Weights of a small multi-label audio tagger: activation celu, normuon at rate 0.027.
Rows from block 5, named by matrix and row number. Each number is 128 + 24 x the weight over its row's rms, rounded and kept within 0 to 255. All counts start at 0. Numbers have three digits each. After the name is the row's rms in percent of the matrix's.
# c30: last pointwise conv (model.blocks.5.c3.0.weight, 384x384x1), inputs 192-383
c30.229 080:129115173179144121134131136122139112143089114103160109128131131189156136131101134123137129137138148128125124145155123140159115123141130115156127150122132092107109125116127126115130105157162136160120177144146136121162135105136100098126144155127116094058133136142114134126131159158102115150135159106095157158104147156135136150135167142172151134123144128098110140130121099115135106130125121128146175129099121152137136136139128087117104137172140112114113124118122129137144132150075121130092166126121142135109130097142112127144102121152094122106149095156099092123146159140115111093
c30.230 094:115123133080142101117157133136109156139111124096146136153090136109123115179102136099136146118101123130114117121113101123161139172144112168109136155127128156111123135138154118106120135104165132163140151131133146124121130149114135118152110121111124141110171139128170095106143167122168148126081173148111105139097139107112113118129110119120164100092137126164153101109173089115168154095109103136131112147109106116101112148107148143109132114107109149114120118166111116162097114120123141145130156112114106140139125161121112177140140105153121107093159109104163119144149176146108139092
c30.231 101:100152132112124083142142115114175127130114116113145120123153113155153139151131139139151133091110128139105124112134118164133128117130135114148139153124095107166136133125084123140150107134176124130129168145145125124137124114104093136110110121136133130139139125117160144150158113133154119146118127138140149124128103116159131199142104121118109123157115114096174152174107138099161135143164138105189084135145132128118126172081159129094140104217125100117117134109112146090097131112162197131110101142151114166119124133117096129118150121126154117106122125127105105102125135114117125134
c30.233 103:127117109144116102105131123110138128146115116119144114144113104156088116125121123118103146129187136140136160110157113126161188092130106130132131136101148145120161117106150110134124177089135118072120107159108140129129111106151117122142128148119112131109089119102163150139131165153118118143149135154105098134103184117131085201099087128122135101120146139097116132144116121090149160129149142136120118134096174108075147125116123128145073124141151113166156099115112095110162094083119122155163142150094111097118078121100098122112091108102155137099132125151129109152157084099094100100
c30.234 102:131151139128158115110138137110127144117163163114136096135134141151117111144114126122116162134121129107146099147131147119128142131143144188112134149138147124110149123108162150116129120148184103111108118130122178108111136108157133144136121112109136085113128139107159107106115134061123119126152145080125122103135169110131157108106171139106121113117114112155085132108173113114106105152100115116130127116144144098150153115137160156178131091165139107151149111097155168142132133124142166115138121145141071113122115120150119114141140087165111117162120096103127129092123111111109139086
c30.235 099:111113118096091081126136174111140099137126123132149154147109153106177118102143147090125088127104169081193130117136135117132122112127093183108140165108146098114127097134100171092153132117140121125121124126137109126135141111171139134147142087181127130119141131119108133150120155153124151077149135107116147147088095127123143119172107129126121185164156135160130136132105113164145153117116098132111119112130089093120110117121126088137126132108095119122150137107135166123139135122124147148132140136163133167153089173113144112102106140155098134113112099159099155079167171136139114158
c30.236 099:121117105135154139108129117136129147164129114140125100124138112079132127108137133070153087153112139144127115134116136126117131103104088116161095152162129129131133154130133100149096135139079060171142146102121132154165140117120153156110130128130155122116099118102141053134100137150156171162129130146116147160118113179125143101112136151134117116163136147087114147101148159145118113089112150132150209154175127122212106149111142105148086130139126116149153128107101129133103155113124123124139101137087152111090164091122184111177158062142109128196106128131114093094173108112144156114
c30.237 100:128135147093059080167130146103140167165126115129156112135110135166154126131145156088129120133112132120116123136122108171121110120139127099123142137126113084114115150078121079125135160122110116117146101115116110123106124145109098115123115135129117115146107092149163149089119123140130110123097120161112151125130163120118101126133135130127071090125121116138138141117128103148175135132141112130155104149105111157114111127126119088142168158129169113114133124080132109138127101117136146134147088119127129109146149150105106141127143098144111124146111186129129161171105126190145157106
c30.238 096:084117118123120120136130167115103113129109123121130133122111140116127150125143184141162107116147144110109150100100158151110112115129081110137124106100134149138164137136143108116134080107117093127110129107113141139122100121181105119120120115132104161105138165115138164120132153142138087117107164145138134132140101114090108113141127093111134194135140142185113153124128113132114190151093128111113132106124097097103115119122121125139130162113146120138107123123097079085097145137112145125156081141119144126131119168179177151132119151139126093147152143150130123146120210154096125119
c30.239 112:089098123114141076124139135108124087123121120155158144114110112139146147153089141113113146094165141124108110146143122120175106132149151159119162146148132103124140157121179174097112099134130106168157118145145145165121164133158119132154109118102115096095116131137109099134170125141157161129088164096185087092096132115158101157155129118151140099138083123136123151131120181133129138186146113105146080143144150131123123114149129119072108161181119124120116159167141125141101155136149083146165110129198136073096097140149133138121093132149109095118175120109151114149125168177147125109
c30.240 088:152154162120145149118148131109091121075118130139090075131130100100109134136082134112122104122111112128143112121126122132121120148143156113139122091139144144093153136107123140096123102080084131092119139147185157150107095181133158111129133115084119119119109183113132139108088148119090150125096110162134138143149151111166152120117099104132186101138134122080093134154136137130132152113135105107106112168143141111095150126092095120107098137088133125111161163140134118128144138144132131128133113092161133129114129144112135111084110117133092141162138160110139146142148131183119085151
c30.241 098:146108127157165128174163136114119091119108106119094117133116101153159110093196100151147152110101119115159131122139111098120101114137090066167138141098118141113111136112104118186141120152090118127126124139144120140149117096067102106123168138095079096142157130107125089144108180109116138105136127123103078148161107125096087138180116138178158121147121117106126109171110139120130130095128154123138138155112087101155133104138135133124128154121127134152148138177141128135098096185130119116105144153124158116132144122134144143164120097111129120136047104130131079099171145157127112152
c30.242 085:161131159117164112148122140114104158103107080105113136161128091141132127148132111137144149110133148164135120141137157123137139134168130144149119128118138131107127147108137150099134171091113129146126142120113180110104141208109112108114120120140167140120098195138123119104130087159151137122111133153142112131102159143138136171110145130109159127160142170098182139134116128132137142116148135130126123206081129136132099150112107122110134126127148145115157097138155137104127154177151159120139129111120128127119106126080120104121106117116124147133156150164094161140080128185122145157
c30.243 102:090153121104165102097117112104137106124097166098118151120175126109119095118168156120145126147089131115154111096146124106087135094128095150129128144119090110092106186110144151140133152084130112089140075130150135141124083141137179127089137082127100125142127145136139157112121123131112120137126096137117134105154152111121130105123139110117108115171112133119144105105133117187152139128136132135095137135106115153129116125131119094125097146118097119137114122126095108152157138145107154146109146142186110130197108152115126123098120147101187127096129164100132150146123107124107122159
c30.244 101:112140128111135096090146111123116132126198122121146143151108111103147122131115113098109140114098124120115128142126136095096139112152134165174116112149066148162155117101122088139127179138094154127171176122115144117133111134121136108141102140149131123135153128116171096120143129175095131135156123138132135122119106102134148184120116088174107110141112089166128165159146101112149118128135135119201093143154118107119094127110124130123117084199106141117095187070128154123116100153133142134111121116132160180139113184104140109155123100130118107144115140109138077060114123154099126125
c30.245 106:155137178122122147151114159124091161117160135092142102129111115154141106140114093113179123139138164147162129144100135135117118138101100125126153129140155173107105108110098118113186153141167160124110147112125097122130175124085065125150093132122118118129159087146120113138156161155110116147108134149088129178112138101201123092182121130130142142136170146169101134097119066121166147113128132118081126103132078115157163133107146153192135146052111105147115155168093117149128114101129113137125102087084092140139124137159114131127154120138154117105093152106147098135127078093149133108
c30.246 102:099123085132132119164101144116146120139161116140129156110142143131151151153140156125125138114132161141114136113119132154158115138133169164119140097106118116119122130125142109122159139128132135170105142151146129135107131101132136102163144110132119168129144129109112128149124152103154112116107115097123087109107164122166135122168132147139139094151119173117134116103112152098150123146162155069161118118138093104110136149109116125113107139106114130154146092123133147123153133153153137091162089132115168112116105122102114150128109146119095156138122128155117141117087142105160156127
c30.247 108:131097136136101156125119101154139115133146120102106114123181122158152150157144108112092132116119122097102144156153100174128170112129111126122131123149130108108147135154183128127117116117157122136093116150189137116110152121098174147115181088112134136125111113112117128101143101145131146113120183133168125118128124077158127157138132124105125140140115135132087130121092137108096099123119081121138090097114092126080114136111082138107143169149112132125124114122125138156164121139133118171113164129154155157126136151143144161115167111172155157170157116116131073175130134123203099135
c30.248 092:148118090140135138139138148149134117102141092108129173129135128167147131143092101167118112148112138104094119120162131111141122096135172136107124100115142142127136158135112134085090146119078128106129122152172163174095135113110139130157116150104131123122136163113160120172148136159148114142115075137084131113145133139141169139136131171088120098123116116083101172096157109126136127082173110091121115076124137124129113094110149152139147146128121069095130135154154136123130147129096104140128155140143141132120089128116124146124153110136166139112133149174124136106131129120144094119
c30.249 095:129151100125123126136126129134126122126116112107112121117128140141076150097116115129106126098162139141139135150127132151165096113094174118071088157127104095122091065131101093163120127138137146103128102130085144174078130123100132125122132153144126123103116106117123117138112116116092119152125159169109157118143125099134165109133119141175155105124132127138212164083128135140157111152140175136131112118162203114129127139099122121140108107127177154107126142144088120112123114133143124095138079104160142129112127130146128136143114120141099128128079119122116117082165185128152108154
c30.250 105:130097132130116140130150158100179161138114127130189109102174118142185139155125127150124118126126137173138105130130090175170075133176140114117131155163164118203136096125164185133123076128098141115135131141093170177149118115141133105118098127101141158153071141134138165147086132155148146108130144153173149164150155127116118129105103167156125120181127080131135108160190126066143103133143117110143207129156114138150143111104127157162130130125152132130156139111131136149152157105108112148143096122116160106141135119139151129133116142124136143165084116104161138170162098171138125143
c30.251 078:134177134173160090116094117100100116129139106136154115176106126127097128144129164128130119116132143146116132119129101142152130107142135125112122147113158114120144138143099123116126138160155135158113143126113125140089098131124159115122141108171120096133119100113138114093104124122090099128148145105111156147138132126125133109087108174134112116146112139145122135121126115089133116113124112137122130125111124141098116150139140109100140124129083134113117145101121161099118119111141130085157146133135139151126132125089110096135098136121139114091123124128110105122137112103120126107
c30.252 107:110148120116145150113122140139117115143149181124151142133150119105142115137157149142149170127137152120188147139120138155094159148143165149156115168108136103137116181153160153086129089160135166121132112126145150107141099068137147152110093083136126110118116133134128134113163087079126123121144102121152141128161123063066097143126086172123150140124105148116123148154102132112141109080132117155130143136129159139117162119130106132120107129129087123121130126178091122108116164158172113146153131139126133087144112132122141082153129155127102123114097120063128088096106101117180146139
c30.253 092:106098160121137131142151136122101147119098111089134118126099136147151084097169150090116113116108131124115124139129177137140144130102157177128132146106129130109123155114100129143124145141112137152137152139156132118124121107085131138106143131136099129112086093129128128111160102137137126130118103116123120136122096187114135139113115156145112126133143134124103091096111129125132111124102105139142139141116144153117142119109139124119106164140118137105181097140115120102162133124111156132133147142150129119120124150115139106123100123121086147118108116116132107098118137159129112121
c30.254 108:117120104115158130149115120157137083163148111110088130131116139103163184143142096091134117137161111140114143106113114135144180098146163122117124120134101119134148119140113117141110111139133126093143105125123106139093119108147119133113130102145118127143150164100100143164148135127126119134111103111112127141134186118140109148120130148140121140132110120113136097168122139149116109111141122148114107122089153112109119100146135107146137143124170115136115127142113139115135123144162168189156114136101145192159138115089124151142126099123127136089117202171131155114108154092149116148
c30.255 103:097170123153100129142106129134126122152137138111153104120154140101122165131109139111141122130097172109132139144104144099135133150103098139125122104094158096104110107110126130120125135126107151100105101088121152128055096094130141165145102083150126117137125142122148113098118134140132133114144090108136097079128092123140136113092147119174064143147182118132133129109152130134122160119124099116092153147094081144113112151129124118103109077116130160126149142113117121122130145116149146108101140137111131143163083125127193097097116088107103149077138119126112122120186127095164186090
c30.256 115:101115136110128111113183139130142169106106138117121153099136137136207163130112164126145115131114130149095118155112087135105153085146093094126152100122148119141129179088123141101127157136142106131109156126132169117101209136107159149098112145126122104127130140087180132107129116106149118138113097107089089107112124082151098101112122126085108161105197096109119107130118127122150110128132157082110139120116169126201164149130133125098091125131132121153153124104118127144132119125136100108078139118120172161086160151149081161103083070096153162156131127114144139107133129117102135110
c30.257 106:124117126147150113172150146148109127108115140143116136131141097131104119150110109111123126127123115154155119102102150138134118125119111166104160124148127105083140121131146140140138112128142149157130151136179139128143123154119104118091152170090113135131140123096132099126169160119119119105093187140084133128097135155143138114121133081167141131118132103128115138149162127110089101120156147110180132114121114112119125126140107133078136155110108148117153103124114139108122108117105112102111131138089113174110156108108111145143126171144130123094100195112155151131097105174150107131
c30.258 095:128113132116064131130094120143139144120078155158098122117148133150109146116140135110126133105122137100138099111173129177127128153133113139103121151146105123114122134136099144144153104132146122104157103101158088135111116140132137129132097136136124104126135098158106140141146119118136169130134146129116125184146129144134147069104065177115111132115155120103102118097123111164159124106130147146105099168114127127142155158128142162162121129141132146115152184165110118149129117123112110097112139144134153167125164135082124140098165152104126146168129135127113124106146167137123166163
c30.259 096:120158106141128156162140116145122115109113174093090141136161131103135140142083167120163143129087103109109088123130165113114145121134168147105109140121152090131147097089131103149098159152154148141122152116116106133123096125137178129127126161103107133132135161177109110139134090123139161135113169128139161140131174173128115104120118133170103111070149151157169107137101088146084126130117122135150118119114104102139133147134113086123158141125123136135117137125082137190119090132110153131145041160119137123130142184093156090114120119170097124140103135157105115104115157127109112119
c30.261 108:133135122128126143119127087136164098140137165130128121127116116112150134101142136149127127129134123119106135143115127117141095112095096140167118117138157134090154147116076139124118162114126117100121151120145143141103118117155142138132143165139120167127112163143119148137109120120152163143131159144116172106139144131130082104126135139163071158111166146143121134147117131143087166147126137134124188123139123143174116166170164126152099105122143131132120157107163146072118134134170137131158132153117122147156118133118137131148118118108108111128111131171126140126120105124158126110
c30.262 107:148100121149149141139154160123163148137125134092130152133163130139134139114141085107127123130078119128146115084131131137123099136096109134119190119118071121142138118117130157152149140086103169190135128100117132123160129128077124132169144108107103143154133132090136114135126123139147106128132108152147133108138124111141156111141132125161133156131147148116124162124128141134142084133155121147096078119132112108147158123133147081135105132137102097125120190147103128142121124126196109153125138121103149078169127100185115151136108148150115126161080169092116105089131120158111136152
c30.264 098:160109156167154096108125117130101122099134106094144132126104138123123139140129175124151138131104124083125147113135133135150139153142108166154148128140192138120108091111175121127102139178134135162187105104141147114134132140116129114078150142145157126071196143082146114125081089140159104130131107148108168134114125128120141124153141114115147104128148134168151143103150086122141134117174130120129103147126122130131155121118127146124138095139101160085168114133151147122152126125154154103101108155097110104113133118144130124116103161108128152101133168111172139150093140171123111133
c30.265 101:084112148079113120113141108122105140103131132143143116089172128122106122149107123145078067141153102149149108139085089111128146104116159134118133122123128108136147114107139125087106112098157121091099111115115114106159101135155164152112141147139136128132154110113127114168102103096128144123086079151132090134127122110131165104125103112135147177140158104131143077089117120157110114127140098105114096143100128156118139131147109145122115098106107129137152128158133150091112122084122135125188109151129157149100125119140131147105168125137122129095113115114111125093133103079235115091
c30.266 104:091147147113099132104111131144145139107119107118144111117114124165119141141126101134114126153111093113118105136108119126176111100135124148103118134142172135093125131110115143131103117094081143152103146131152134146134139135113126130163096133165188136090114119136126122141141102151125142112146126157108122128124147156128131179112127127164112127112098136141105140139125108147146129115130081109114114102129123113174151162118212090106142093122137185139185125146177169124100157106165096113161111111154183145115116096132091137131126126117136104091102142131144115128151060092134120104
c30.267 081:126151143131117099118092132093121106140163119120159085147129099164138141114103181118104147147125139112139127102142150110117124116140120111119139161131116092109158093114115105078112085081087143172111118125134142101134107214117101120121168150153114136124138155103118113140150094114152127120140104155100123123122116155141120127138131130133092117133116093138116111136119111136104123116137118209143148254135100103149146145134157146127138157122121115097174164129077158115092106180133121097096143148116104124136096108112110136136119150112113147143114141172130102103090162147129188100
c30.268 111:117111138090097155115169134171179155130146148142164135097159124154184130139148130122147122167108129153121138164154100147120178132142130108114137157142178114140117135150184117109105126109118138113140164139109149139163105119173159115094099107130152106140131104132134129107122120110112138137118154110173121159156085133095117130103152155138152120153071073173151136119119113079130122114170093108151109107105167107103122140124113148125162132109133072106121161123154169194116121139149128134108121122115148170126116128132104047104153146135125109130116127100147093149106131142171161122
c30.269 091:139117138114147116141117114132103117154081135130143158202115083097118117146150124154172137125122135074137072149149100141112132174167163124091106153145115126131125093144165113124115094131112110103110169129120117183136097146140160139117128157112111129145135137150166136125106117129140142147100123105097131114130104101131128115114145114152091120109096114109125164159091141078147088133159150158200082088083187065128133141117092113157090194147094103112182105143097129120091128116120102165140115142128159118102118098117130134110120116170118112144139122090138123138183141119125125121
c30.270 101:094146150139121099099121102064159188133143102159085152160113130117100126116128102170124136137106139120134065112147170094123100093133144116111079160117136136115155146119115130145101165122113102135136157120101104184126134138130141127139128133113109151119138124114161120098089095172103177141104118135111137143172146139119110146083138121176111144141134137129109118111133119153144128079118145111150174103131102127162087108135165128136124128136122167152107176139110090148140182138163109132070077139123120129107114114116130138122132114141131094160136142117094156087154091134117110144
c30.271 105:103136129119154156105121099149112156117074169092148110123134136105128125105120135112101109114126139150106136079128113125147093103115106115122140153151110111101118123059099107178088152118128103156083123137096138164109123132116141117117137092131131121154129148124130136108103099122179157144137123130105213178102148112158168104117137147154144096152183155159125158123129123109110128073136137130133135136171138106129161143145177125162198045138107125126107170162117092138118120122130149131135127075137106077097150157131101114107146117148087153108128146117095104154151117154126147155
c30.272 097:125091139131156131122130149126143128128113123098117129103141147158110122119123156122133099084114129112169120136128136123138118135132144198131107128132144137111141097107122113141127096128119130106137150102133129132123132132111117162154103120104158140157107144147130115141139146125116109126140081105144130156128119122152108158163152131156144090134158121119126131117123113109165081171121091124153122160108110136118137114128108105148120180203116101162181159169150122144086130137139151130099120100127115162138160142165111132147105116119134094108130141092142144124100129124138135119
c30.273 099:131080121110143157128120169111114141117106159133092136153132146121162113142113142096102121147108156151141108144137131114125124117107113165116145146136174105132165116130103155125140120095115101138149143126153137125111134128093158102122138112087094083165129117122147110132155159116101082111119158119140149167088152138162142162152084115112178147121106131120157102094094084124121135150154102173118149144153082126129098134092154086150084134090106113112144140130117138113135144142087125129132176092164128164134129179104148142151099150135121166132125166104157106092082121097103095050
c30.274 106:139133144134151136130141159127138142202149133086139105118124113182139099157173133159157127136144105091122177144163127118139107125152135097111120174128135162117145135148132141173109099109095131105106108150134123139121125099090153084147121122108092116108110136105127111137104118147101107147147124154145129126142146149119136170189104131173137185148115127111132079077105100180158108154151116128115102138122139138196139149148071135103103101192154118135141135117137124160104170127124049129146116117101112147128084133126142116152174129115124139144156122182100117061132109134113139151
c30.275 112:158132120120165125121132124137124109104139151142121149118107148153120129187099156116157116160142168131141152132150127124098211151114142116113133139104093108127140130156187102092128087115112144080130147134142143116098174123129151114129150105136173104149138125109112127144086124095147128157119097100078139153092146132135122106134135107137162131057133099111140125101153136110125174141128153127118190153138169149103128139147126130155090178101053115110131168153197107134131107166081116119110162128101142139124092096115166120128103164080109112127146121096099125164141080134151117137
c30.276 101:129104123138133132136142087132151156157142146140110135128133072144120131129173117132166104137116126096130124124097142115137114112124149156142077151107132106132157168160140125107094166133138142125111139139155126127125104140101161148133147124124115150096136170141129104142135136112130133109144133141102126131120133105131067130112134112125110159150104107119120127097137113145119104137171089115118107130149161163135116129130111110129127135129106077164129115121144133135136126149132151107142134121110093117136097115067100086110108133111178101154103089152151156159098119121127118112
c30.277 101:107085090138140163128159120123135131156119127141134118132129142155107109125144107178148120130120131139152127146106168154122128097152165151141167125122161120126100183168104075141104159133120109126126110143171129113101105156166139111129129116139156131121114135120102097150108157113146113119155144112121118143136111093114151122156146116142119101152143133163123096128156117106152157150151097103149102144093131164119129130154161143083116108110118181113098160169101140132114156128141125133120097120118091091135131135132148113093084170120137126151089158135105083100130111150151154139
c30.278 107:120128142131097117158144185157103106147150138101095157132098102115129107173107127124168122118117138108128134142147103103082117140169104103077126148101131143146127134117107132124160091111081113158108113121161150105133119123123125117122077160103110121123111143134165123106131141141136088113124120181062104098096106074164074090128167102121115114086155146167095161127177137090103132087109107127105161137128180109200113162142127149119114090148153181121118106135086100158135133139074113124148109137079137146170105112123097163190122151156136108161140141147110101126108122129140109081
c30.279 100:104146128148146141120140100154145163129101119103126124117132109111128068152132142156085151124115144104125082119130113104099095113117084130122163132161070119185128130143181153131146165114136125154121098161102158152172090124095119138138138099128175142137061155135115154110167120166140117110088128149123101123145118121128134151160147167144130100145105119110156111134191141138138094101116128127140150105143119115111154170120092129125137101131165110136112136098140145071136141146083104145094140114103163090072147156151115106145086132085125143129139143098119120101162139117195113082
c30.280 105:156127078114139115101102122134134143111113116128132120139146140126143152141107143125129144161075103172133139137135134153168123103133170121162107124101161114118116141140165118152116151143123135131150108137089131097162124119120125107201136136135181133115126145123127098133140103129114116095127158071165102117131109121169112128146106114134120111144156166110124152124097098087118091141129124147093095113138134129109117086134094093124162149107120147105164110118081154122086117132110186130121118152120158089132128142107151125075087164123139119128109140071106122141101128106147139111
c30.281 095:134119132081122134076109154143136140112135181155131119149134114127115095111131119110140123112133114145140120088126103135121150150189106097174098162120159113127071121109123102160094124124132135128141135095140102116105144118128108151111130119133124133126162112109161095153094150161145151130161097131117117134151178100155162164101124156116157135138134144111073120155102110124131167085155161106122154135110196133125088115147093093133172114075139115136120118159132137122098146121161168123136166096133145131124147115121129114125146121121148123109141146110121128109135171160116142115
c30.282 108:126139112135136128124098150089153128147103149097134091130132125142139094146149139137140111120110172143092136097125149144129131128133125140151109121112091137148138145110198114143109130135125121122110152145136132129127095119142091164119159152144145123139105133150122141128101113141119143118155112123169130151158133145121096168129116171157130145137105146107118098087101149132136102109168125096114114118106109114142090128145105128150091164115146109123139149133144143126093155139163104138131136112146104123171110124141131132132162118134135131112136129136147089117162132143103128122
c30.283 094:140175165118062135098149121139149182091108146151112174172134129148119122116147148145150157134116118153149116137146127126077143130156135148150149149149139149148138116140110140122162144181150103110092105110117137137141116089109129141074109138167161126139123102150138139132145118088138140157136100119119108162150141119119118089121091151131167118116143133145142142136176124130157190153131091113136126117147113137172140135128138129167121139060140114130119128116105128113127100114107140132113128102099117175121153101164142096112113141171115163087088120113169129153148126114178162134
c30.284 093:126127126104117135115104092118164123145150129129155102167152147135136137187099159146164143117171125103155102101140105124101142122113116121089136104147153093123091178140105160139107126111164123130171140125153117132093189147095107133147125100126175123122131084157114150110095152129110103133121141108151161104140110147151135127111148110118151124085121124141135118114152118085122127153109095125103118102139180156112140108134121121123128128122095207131143136119120097124091196135093150123159154104124117133127103135143147143118109081081133119172086142122119128142146136099129150154
c30.285 087:129132136120139148126119189095145125154154134086111160099114203109139119134141160135121122180124139124143122153122122120113141139110096115105125159106112121087166140123139112130114097081125157142145139135125145149169151108090144147121140108130142164124107116119149123126118156115160117115124116114124111141125115108109178137168090089146155152145151094156089138124131129131194116098135105157132125110156124137114169122115142120103129136125125100108128147138110150113114093089133079150088105127117130139129121164142138122144107122151145143148118140141143092128127140131124089128
c30.286 102:136124144101090107133119125122170112121173190151131117122158155125121132113132148141145152129134119123123148131151165079158103149131138129142176133128133135109128123119126121098125168122145129158126105152159186101093117181087137151107174098130120087140126187120156096109141152118117129126115135109094147171124083124151109090097169171110179142133114142128096127142113139148126158133126137114124132089145168128147150138138145104129102095115108124091077135166111143079124126122135089107104125146152113126131135098117095116132108107119153149073134103165119126114149131148124090128
c30.287 102:107152100111128120098138119118120160145127140117132102104179134130137124104121115133139130129134096108123089140158122113146093073137104092144090192153179139119136103118149094158101190122108132175106132116092149149160096141117139132134139098128137161131168163139135104143131103146124150140117127141140092172153124141118110138107118099133109148163097141128116137148116126106135126103149135115123139129085129109144112124143148127131107138086148140137141099162160119148104117139121124146112133106118143108171112127154133111164140158189146153142162107126119098136150131139114162121
c30.289 102:139123125096110110103086113105171150147141089144132160102128151115121141150128082120138137172125148130133162116110122126125137163107126109106127103118115125155131137111118147125079151129108121164117105163155135138150115147127145130110123186127110132148117128131070101155113106118149131116094113118136137132099123127118093149118106092096136126120170126138115143145159119128154167138142167125144140164110160137125129096154137099108119125152090124174148116155131125125136106093135133154148129113106116124079135090136110150131121168143136141148092141093165123131126134144101185135
c30.290 103:113113149121109168133166142105165145099158124166140114142171136106134110099110114133116159149139159146128095137141138134133154126154128085116131151119162127120130160140127112110160121164130139080157159166115132127136110115165172132136113122140137091093125117143103140125142126099115115126099086141178125102126113108120152148087074111159123109142122152146133124131141095127143104132105116127120146124124147124134130155152123109068097123120114123148114126085135126135118182163136150116154108117139160148145110086157129148124126148123095089164124130145112114135124100151144151134
c30.291 114:093116109140121148125114146156183128141146112110107102128135156128134139128094117113116137161117135118096168139127147161105090099120132137115119119078102131129136141100122150188143146146159130108133123139120125097155055159125113151120124101118104152133092141107122139179149102112143102108162109162149141183145100155136126139099139109113087160132115132145080128116126124111125129102137157104137119105097163108141114181146144138170141134106098158098109119113175129178144152110145166150113175120122152143104128091144089068123163117129158107148114122112127148152124078108159099137
c30.292 107:100151120128162133115110175099111114116174129140164143106100113120146145140122111144133087173167119116113128082165147119127088133172147142152170139073121153136167119123101119122138142086152111162159140096126135129141123129104156096132110129105132096111127138108115116137152115092148114156100150099162119125073106124155138148119124111147157192159172123143132139150129158169129123158067060121165110097145150181092139108139115161097130080169109139106162091109132114128090163107104110147132091106138085094091138164124124123151111115137124120125134118136122132098117185165146111149
c30.293 090:112123097125141142129108134135123085135170111088142133098113132120139122138106119131110122103107144101124134085136152130127101111176141187147135160189168148144098120147120132136105152111144153143111160165105124116143150114141132150112116152090125118156087113122115107164117146101144081148107139118173140121138106119086103169125132096133129095150163139119151141188145095112151167133149114148123133113120124132137144116135100130135117124141155110138153142137142111100130122166144099170146124113130103119137127114140180193122122132105134153065123107111116138104139121120081122109
c30.294 106:098094118142110089146156104122126115151153117117127140153104128153148135134116109128090140088153139151130127101122102110163102110123139127139142109152106121141139143125166159084143096126143127125146146108082116142120134115176140151131144153117122143148150145122154131164146121133141129163089123133095123109126132092123084097139120092108126142096178119153134116109128160120149122155131149122185113153157068090102127181113126108093148151087114158137108145075108121104112089134153115106107103113140138198137102170140163138127140143160135147140119157108113139145112113101124156109
c30.295 104:165116134127107130126139119105160149130113119120130141136164131128162126123118128121150118129106147112135090134096153129200097149163128140119097103128136109151164130109134105139114163134130127102152142160125109152111141147102107107135128127086151148146111154129118137128124095140161165095111102119128122192132163156142128079137134124128143110148173108175142117143156106126135117129167137116133187115143132085110130102156174101126143143085132158146116152146115127148133116126157102118111113101141127112127132127142137121162118125166089115132129168124126080095159095129124146088
c30.297 100:172106131123144154113132093134132111171143111151143174117128108146114129149071187102146124136132093113101120110156128160143106128148084141146142123110164111123112150135158133115117130114156111150121122146133167140161122160124148085136073131140164088122138093135115147141154099126116134109116162136116146105129136124149120126120138132156147121132125136149140158116109156091135161081136112101174149107109154125161111138148144181170142141120136131148165154134098122118158143171134124141117097151134108126101120137173128168125127138082136126146139098127143128088111168112186157150
c30.298 094:132122101114191146110160154136120097158109116091123128138141144099117153110136122192171148111127158154111116116136129111132101129129158146142126147142119133122142125160086153162133138196093129080107158122140111137143129124095114153146189135106141163106082165153101138094146143114119125139118107133113138138127145134141102132120169150136142102106136098120202101142136172110158130116095131121121116138126110126144110170136111130134127122118079111169102144154091143113121132165110149120155164126172146098107136114144146143090135166115089131087087101141106149114109136150131097111
c30.299 084:112124148142099138150101175133116096137131102126095115124126106159117150170120164129099122122109134103141120119101112102116128130125151106126136136147145121161120128102132149111134183117105121118155117100149183108131113200161135119105120112159163149122138144159121107103112121114145143105116114190135137113101119140139152118108124117098134085120091133135134101123122125128117162119131110180141133205125133103131143133144108158118127129114131131086165116113122156109116125183113134132128149123117121125169110092129094133143115106102111135133107122133132109103137139150105112149
c30.300 103:082152124081096118147110131152100120098113118107102142108120129116148108171108145124119127136097114113106128134142165139130158139129118117142139114117144125113089127159148123141089098094157143142126136146147143123134131124109128113116191142138124137110147165131113155123123122119123135131106125129082123158134133153142125133115116090129089128138129162117103130155105147128141129167150110128144133128128122151100096107144136141133162110134137154121143126147146143106110118151086115106130123132110119137102120141140110142115076138132097130134113169123135107120132082141158110144
c30.301 085:114106113177170102156159083118138143161178109140117158120136133105154130100119121139143125138136141113144158153099122136128111146121134153104116117164079124153117090127112115180145176173172054130101117148123140103127105095132113129153110163125154134092152156120120127141124222181159130106108116124099149134168146161114080137131162137104203150147127132127163132144155122096132110176171120081110107115149148107147151130117138168104097122131141109147136162121126156124150101116108109121157144127118117087131130132126147155115145100156133095161145106141086128121101160146088111134
c30.302 101:130167110126120102096148115140173143123164110105135121112125087129118105112126146129150111140126093115128113097159120133089129105111139123117122133119115134136116133078109137149141138107121105122154147133143124106123102114136111140153097131127128158102151118112165150094146128146152134100161134167138150166106112129178106117151116092135094177130171099130123156132121135096148133135163109123180107110137126148099171113172141167142101162129144106116115111134171112153076117124113118126089105169097136117107159114136131112037155124137143113114140107121170094132113150158091092116
c30.303 093:125129093155140155138167144184109161136121133126145127134137114115097154142118146139127145115152141159143133133174123136139067141097150119159122178156150126144181145119129154130108171150129120151110179107182149143153122121098135157142148134113127110136137145110119128119141087130112172117115139134141077150118138104112151122080150157167158111116143114124118089115108102139129107165117134120137125132121116122124143141095138122142131078115151140132136130185137109107126082100140105091146100134133130117167143135158115132109125125190128138115134148139106157143128102156147115128
c30.304 115:090143135137097132129124153094112143119134082119125145101147126159157152074117144148107116131151121136112120121149123104137171170085132106180127114147162118136139134141123132121120115125151113116149126117138123120121143132120127052123145114132123128108140102117148162143165108103104134150144085083154141115123124126170153172145105132135130110122156075145135140110135083094108120120144090119209108107123125115119101095101128110136178124142130119101119144107114150096127136131171173146110137129141097086104161125131126097097121128106130113101114130137103150169092152133147150111
c30.305 100:136139143115079179123118121160094114140165138176133142145120108105127113112142119147127090178103154162142072085098121153190096132140124130143121134128113114135154120136102132156190105103156145122115125160126100135170117131085092118150148127166092118121126123111164110120151128164136119108106137129142125128104128105139128132103132155125116112131099134122144129112118121108136137147106154128156103108151147088152123088142099123116155094148089125098145116129098143149138105159069091099109189129114125113111109131130146127149105111171147112128127097098116161100128141114185119107